Rows from block 4, named by matrix and row number. Rows with one number belong to one channel. Each number is 128 + 24 x the weight over its row's rms, rounded and kept within 0 to 255. All counts start at 0. Numbers have three digits each. After the name is the row's rms in percent of the matrix's.
# filt: filter width-5 conv, dilation 16 (model.blocks.4.filt.weight, 256x256x5), inputs 26-38, a 5 kernel for each
# gate: gate width-5 conv, dilation 16 (model.blocks.4.gate.weight, 256x256x5), inputs 26-38, a 5 kernel for each
# out: residual pointwise conv (model.blocks.4.out.weight, 256x256x1, transposed), outputs 128-191
filt.126 097:102121076099146175245150195170128142085115129095113113117129152104117102148158147100131132129106091116105137148154114112099084121135154137117148105143152118170159116127115110138111120118130082103
gate.126 102:141140150146133091092083072077124115117106114117145190152130121114125135140135103101094067095091099095096135121138130108141123171116154137134128134120099099134102093084106115103105107117122101096
out.126 124:117091156125122138161150130129098084176116142136151137125041120119137138159104136099142114117110115148127116155135137150099128092105073098142142080099175141140093123098121101138165125092135133
filt.127 108:137145153149140119134128110145149144137125156136109137139165147130136142132127122125092160125126157134118116084130092108094117182146099126135145130121112135126121110126171148149163107117126104105
gate.127 107:115120134131139096137138101103110116120129109138145133122126151125130137096129144125131075054072097106095135160159175203165088144158131152129146143148125138113141140114128104094075116102110122137
out.127 104:121148145109155105083097135108116125093114113134075145133071094095129131151126103114145118120133121095153115116152132136112158116143123108150153099139124121107164101130132162106146168121150164
filt.128 120:077097110089062119135131108104126134144124126118099119092095132133117116132088057110038000123128146137121131115131091089149157132147138135114143118123148138145150147111106126089097114099124123103
gate.128 101:101104010105131114131058133155127127126118136115116135111121108135140158136104124123121125127114127137124127128131137148174151128138125121131119147140128134183121135149135140136130120111089136091
out.128 135:121096138118133087106107129129100044123093138125118129136122122153131120130114099106127152143121121134126119120141146128129108128147134114121161125108101119138146106145150116125152138159131069
filt.129 123:138150095134135169150107142195149131141147163142122114100123124155121110142142138177134140162158158155189146091118116086103121119134146132139141126108151139160153129119126126139164151130169147134
gate.129 114:178148104126173175162097138160125133117133111136135139130143170113157108117101120157134116111135124121100108120124119119102104128126096110125141100137105140141121118147123123116126119151112133145
out.129 148:122092117062129094154096133172095131094121119134122137115117153155132120105137071139144078161128140156118131114114123113145124135120115117113123111195119113132136093113129167101208095138152112
filt.130 064:093121064114108149153126142182143110128116145067140105143115137151172112133088120139093170126129143178119123106141133128106134112104116125135143122140164118162142151157144109157136140086165139160
gate.130 071:136125133156116146126116113099121113111112133143153172149157124134149120161088129120128119086064068034072142122147135151138139151104130135154144131130136101144072112105109117124128114080096089110
out.130 064:111067121134122120168174097165094120150120140131182167128113099098144124152085089119111088118180124132147142126103133138130168124161105110137135120141134119146080137097158143126129087118105164
filt.131 056:168104103139120117103059087134109118127127148150139156128134174112126107129129152114125124120106128153151125149171154134099156124106094140148146149132134171205166132116114112111132113148143163137
gate.131 072:126137136124136080118129106125120117114115124140127144152150145143136122148080102111083101090090076032078137144148142144155160148157178142143146113124136134104097075121121108125121085089073073089
out.131 060:111116123131104162107107211125122136123163069183103110104174142159107086153141063124145163110142114131113097114111132091132157080121117121171105097090126128114083127120117125109108133131123145
filt.132 082:114085116170151096105145124100121130140129126105168113149147139120124108124051157091087097101151121120123123138128142125182103109133093125132123130122110122134174144101119139110126123122123120117
gate.132 101:141110129086085115102101147149119118104117110150132175147149137151137142167117128153162156080074077076083131160161163141151171178154145127138137130147121098100116123129104121122118110109114111112
out.132 105:119175134124104071117121199109126129101093135111083141132165145135143153147147168102146155161129140122122154109128127067073121132088128076117121113146131103144139162161092152142122086130111122
filt.133 102:207159120171166158142120163131133134128122129076103131119103090112104081156129097164148149131131115124136130132156110121096115096118194117128140124112112141130127160123130109145134150117136088132
gate.133 102:121090133106082121122062126136102119135118140143137132123144153119135134106117161097126150093082111070106144130178147162096170208128151159146124145126116089175106148099114126127128106100134096097
out.133 079:142123092120121145145121100111117089156160095091117132087150151129141107097106132135098118120133096158100140123107130138136140122110101109118133116141153149102116126124113104134070071098123109
filt.134 098:156118125077090142207156157198124124122127114163119142131141137137117104116124159142156151097094129119108135127160136117135103098130090127129121131126131096141155095144136140117138123133114163138
gate.134 099:087110165124116111104067127114123113120119120159158136141166154143109117142110120115155110095073107102073141138198130139156127190152139127132131125138128138157114116120120139118110093093118110106
out.134 082:089126150121133139099133122125125170139093120126129141105078133121148121127111125164148086150116133176138135095126135151121149105170105128119134097152137137150109102137150114124154134110139141
filt.135 098:143152128158181127132139143143134135141133139137163145129186181139129117137120137154173123148137131110143123128133172123158175147180224111125143139125128103116094103144133138103149135125143142105
gate.135 100:116115119154118112110147121110118111119123107155118158134138171130160109152131143162130114077084077079068167140154118141145145147138115138122144117121144098107109112125109100159111104109139076094
out.135 096:148152148098123106125099147099140125127119135098128125122136127089099125120132141140152089206143176154120147143100098134150140134108109107142132123164163146162094130142129124154154085125156092
filt.136 106:130146110164140114099162115131115120139116098124135145138156165148126134128148108107117124130144125133123098115118127128142135137162141099134117122117154137128133159140116175125125094127119119132
gate.136 101:133148128126159120127122164141116124133111110138139168132143138105106092122077111109153109091092099082075175168188189213180108113130127152137133145143149113147131115123104107104086120112088100122
out.136 072:105120119090113157107121138125138081156125130094154156114068133132112149168132103088163085113124138095107107135156124106134143127105132123129126142091134120108120115123136128103173144126148146
filt.137 123:128135133123091098115163122109108126136120150138158139120088142170112131089138130112137146067114118119161128117179118121159111137134154121120113143101095142137124162134142101137148091107131088106
gate.137 114:137129124103185091137103108139112129110127138145131137129167177104160138168110123157153116085114130104128118157107148128156094130117136149140129131121086130085119121117105151112155132147101127128
out.137 132:114150130175137151066136117053161122120157124125115144142104107125124131149146128106111076097145123096101114117150132090140135101129137140133153125079124155108140138129141105136074153145133139
filt.138 080:141118131138150107088118129125133116142132124126143144141125108151134124152120149125119135150137141145147145114124128114109071120100119132140122133131184147179164107145115154136120145143131123131
gate.138 091:124110116097092133108120115132122115120123113163131169131148146136123109116110140126128147110093082096081139172145148180122130169181116132130131123125144137128121154122111109119112091105070076102
out.138 071:147143128126134143102145171114122147100089133141091147145145128136124161127124151095125140152071124136091140120151157129179124102149155124142159128125138099133128130200092138098134193142134126
filt.139 088:125169123154162147058100102082132130108129133128119118119117145121121141126121104091125132141131126116123146141148114092148167160114118137118124101124122155122083077120153107126127137136131133135
gate.139 089:108112132133098084105092097149106119114115099151134133130134154102134128151117119090094146102074084050075144161118143141154160172127132138138136150141128100083135102111112121116104126098080105092
out.139 076:133108139155112146079101084071179180115117154119109129148088098154099120121123148109115111128152144100128136113146126151156163133090148120130148123114148137092137162121137117134035129117123101
filt.140 083:104159149167158131165133148149123132129129124109138178119115142105170119127168107145155142147150151089135116101087106141106116132122132134123119123124104125098093124100140149127131134140080103135
gate.140 091:136167137103069087109101099098129122115126124161172145150128157143130147124125123104096137107080092085092139123150146154143158181136137135131145125128126113105162173120142099121122114098118124117
out.140 079:148149157118117127129146120152137138151115144161079101120101083175131083152127134138143128124123145161111145179123124115122119111148100052138130111099150093160154144122138160151153107099131135
filt.141 080:116158113105136160120176126157132128133125130103127111114123101141169127128159110172128126150128188159143143119114116119135143136111078122138120130118132123149168170127115132126133152130139137141
gate.141 091:153142121138130119168135154155126112109115115159165173153150135150146149167073076126102092099055066074075131142152151150166141154165154134126130137134122100123119120114119112109119106082075082091
out.141 070:118126109125153120135123132138123114135101121135112143119159110132163126137124129124106111138133108125198138163122190136109119131098102097131124131110156100119103155143103136182125120121145107
filt.142 068:129171162124115116144106088085127118136127133150126118101087153148145162122122094055126118140151160127155100117108117123149145141178097112113111120143120108117080118156140152112110125091120118158
gate.142 083:126146111109127083101116135146114107111113119150163159181170128163144139154100112106110121090076058067067135131161142150141168162175206136130135125119125082112096112119105109120118106082098088111
out.142 070:093153157175093144103118138099105129159165110142109160181152096144124156130132148121149127154119131103114153126083119119061135160141158126123133161101102112127132133124143158175091099142135141
filt.143 111:135159145137154120114129109100122140116109137153155183157155116131106096146156143157182196111138109117124110123104115124122123155136143143140124150152109118055097065116129140130135108152127121133
gate.143 103:119143083103103134131095130151124126128128124130128143125136174167179152175138113106145135125116121108116130120137149123120124158137153152139130145140103095180098105117117133124134119117133139108
out.143 107:105120146192078109165176134145134197148112173154146135185114101132110128136122164110136147102142112118151121113143122114155130148190153125142122132125110104136116147092129172162149144113129167
filt.144 082:111136145121122177164175122125129137117131126134132126115147122134091107132132118108167118109129062128099145113132148119182145125169146122120128116120120129121161105130151141132143153134135164093
gate.144 092:118154146139133138165131159130116122120115121144145117152148127142136134116097121104127100106092064092053135108139140136142118133138141132133135133127147131128143099096116090112113115113103081112
out.144 082:121092145127162115139131078162114129128133124126166126126112112152111121130083129120123151147133153117162105164109124183122107123136119147149166140127151129095136115139143124140168172153159143
filt.145 093:124147109145158115125156149160141143154126137130120110127134156176125116145099063144130098146184173152144141098153114118155120122095097127101114117123135098138084126132142148141159156124163119142
gate.145 106:143128144135115133128134113137124115123121109144157114157141164127114114150130118166122125123094085091087139133190150142141131135147142137129166120143119110186122124132133100126112103100133094101
out.145 104:125104115103124136120093086121171093098159136116150104142148103153138113080133121130105123157152134115123122131103111128161100151133124140070149131149131135146092115116143113152131120135160130
filt.146 072:153191192181180153140154113174139126127134117136146159153193102156122100113124135190151200131122135144135104126116139078094154113128118115122110119126131080055118054163127155161162122116127148095
gate.146 085:148125111128091095105099102145115119119121127165154142166172143142097130115095101127120142082064072052075134149160134169180175182167167135129133130134132141145123151115124122112128103082095094103
out.146 071:119185129121118164139175146153174092140119118141194125092121127137126114153144199167150152095119117148141108144138121081129067115120109111137118115122130146116109121119160120127108104130116108
filt.147 076:100084060084128067083128110107114120150131140111155126147145165122145159140075120139133117092110123119104086140114127133130183118165120155115134142134116145153152131100108124089133096103121104112
gate.147 097:153147138134081137156107130148121115101114122148150177135152123146146153128123109098087136095095054064069171152149145163140147148147124148132138120127134113118108112115106107114100118115080069103
out.147 080:147140163142108136105136122108155132154114147152139102148142133113091150137121111124136133131112129140082128123102107148179123137139142153131113160122108132146143136127171085129106112141113116
filt.148 107:125133119131112138138058152150130141089150127129158138114109109147137129121143108132142127132121128136117152154153108156152133081143105132137137122149139109151112122156152095145118138144136147135
gate.148 103:156135116103147131154127172142127108130132128163187162146179152147167131150147144099157101101092076109091139141154157156142121147118150139126128134126123120175144118119142096107126103123129126096
out.148 089:112089161137112114135115111150150125143122122137115153135159131145127108133111124126141077096146129158122182155091149149125170123110084114186152106089173139116141132103141128156108129085140110
filt.149 094:142104138142147146128099197137114128136132112155189134183190154122149116099146163138151175090137125091095136156152130157132159166126151124128136114147113167143100092127133120157120116148135103132
gate.149 100:129136118121125131122141112133116110105118123170153118149175161146097170146133134118117140106073101077060161133192126141140146145189154132129138123126160118187101097108126137129124095080085088091
out.149 076:093154166119096155157123135138164137169124103131113160115121115143141138214141146116153154125146117151181122107071156111123124125149092094151117114123140090117109085166139121158127122100157139
filt.150 092:125165102120094126142135139160129130110121128161118116112140137107117110133113117173145133110095110095100144103160152127118116091147123131124154130130140076130123101128140093114120137131134130100
gate.150 107:132133130112130107101113098069111119125119107147161158156158133123156111139130132085102115095094089085079139137124172138121124192122126130129123130132127115146131140117125138118124122067129101097
out.150 107:103082126094109123179160130145128077133127121129167133101129097112133143137092116115119102121119105108122101160080132113127115120106113110142142116116140110096085100138131115125132090105139108
filt.151 103:094088150101119146113085118128125125131115128090077133088150095091156136129147147136161124136111129119149154150116129143118099113089107142132118126114099120104090135093105146105155145136126122124
gate.151 102:137152080126140112128121127120111121119118125138141191156162139111169119131132113126132139096077099078083134127114127151157142151134153129112121150137091079127075083110134117120113120121071085102
out.151 093:098117102098147103149145177178160139168165109107141110064098103125134127126135155106134109079141098129119109124192149125102118113128116096114121120115124097096116112133103052116123154102096150
filt.152 086:137098152140184166158174139143133136108129119124127075163167142117098101109130165152164144144133136115090131139131172145082130092163106124115125134130136162101148131139147123133149130129123107096
gate.152 092:130116111120120121132150155151117120111120125137133141175161119121140140145113114110096120089079080047066149142134174146151151126180158141135145128126137114113113132133120100136142104106101087090
out.152 086:123121119145111138160142089124116152094135188122106129149120117105108146146107107127083122104086096131162149110107122087092186163143153124121134131158138091142154140121122159132153120121095153
filt.153 099:075104129088105151128103095122136130142119145141143104162138124138157137156178139162149162125123173146135140143127103103138090112111145146131111112125143139113126111134114134152140147132146106157
gate.153 106:114123131140125154146105152161119117116118121138139144168182120093097104094153165131157124077055077085077126130171140137161124135177154137142130130131108100156121121116110134123127090099087103103
out.153 084:140108121098152133124159122138079157093090127121110135140133155131144108108135098124095115108131142149114085152158148106167101125168146139128134129165114121140098111109108149082177176111159142
filt.154 081:130179160184204115127121098117143131128117126121105148157139144158173133118065109091104134127110103078107116103132113111109149088124130116148133140136120075097063041133126113124124091126137099095
gate.154 090:129111106129087118091133126098128113105123124157140152169143148153124145146132114115094121100065064074090148160129136160178155140192205122151132129130127134119106123124106105120099099123068096110
out.154 094:099178155171117116112115141131129123148101144150124161150152127110123143124138110117140171123104172129164155105104127080112140160128121132125117140084135118139132150152154171148111086128094110
filt.155 123:154137123110138079131143166117145134147157127111144135134127167149156112175101126135134138152132135147122133134101156113251134052066206132141114120127132109121145144136152153112158161142136188143
gate.155 111:162134103089121107128089150131138129123120113134136129117113187156128089153077102135142110142118109101101101105139119111245122147080180134114145139125131115129125113148147109086109135093146159120
out.155 139:155135127124120111162134119133119127149119127115178113121149157157127126124118138134159137147143159132126124122073133148099080137131115147094117142146126148127053143129122139143174073122122108
filt.156 094:143149153135112160131114132122132143144145135158125123156109094119087109154110161145120125131153124128160112157183173126136122117118084131132143120133138111150192150152136121165111143158177187190
gate.156 107:129155112115127094111100117120126128118119123122128123138125106135088133116120101131106130119099076091104123115201137134152129113133184124128160130150122085173112119138125076105096104102147085114
out.156 106:133104129137118151123119102139142077102154125103137129142149119103117108109121100134100133167128112140146161119096109152162135156111117139087142140162121137099094118106149151172105108109131104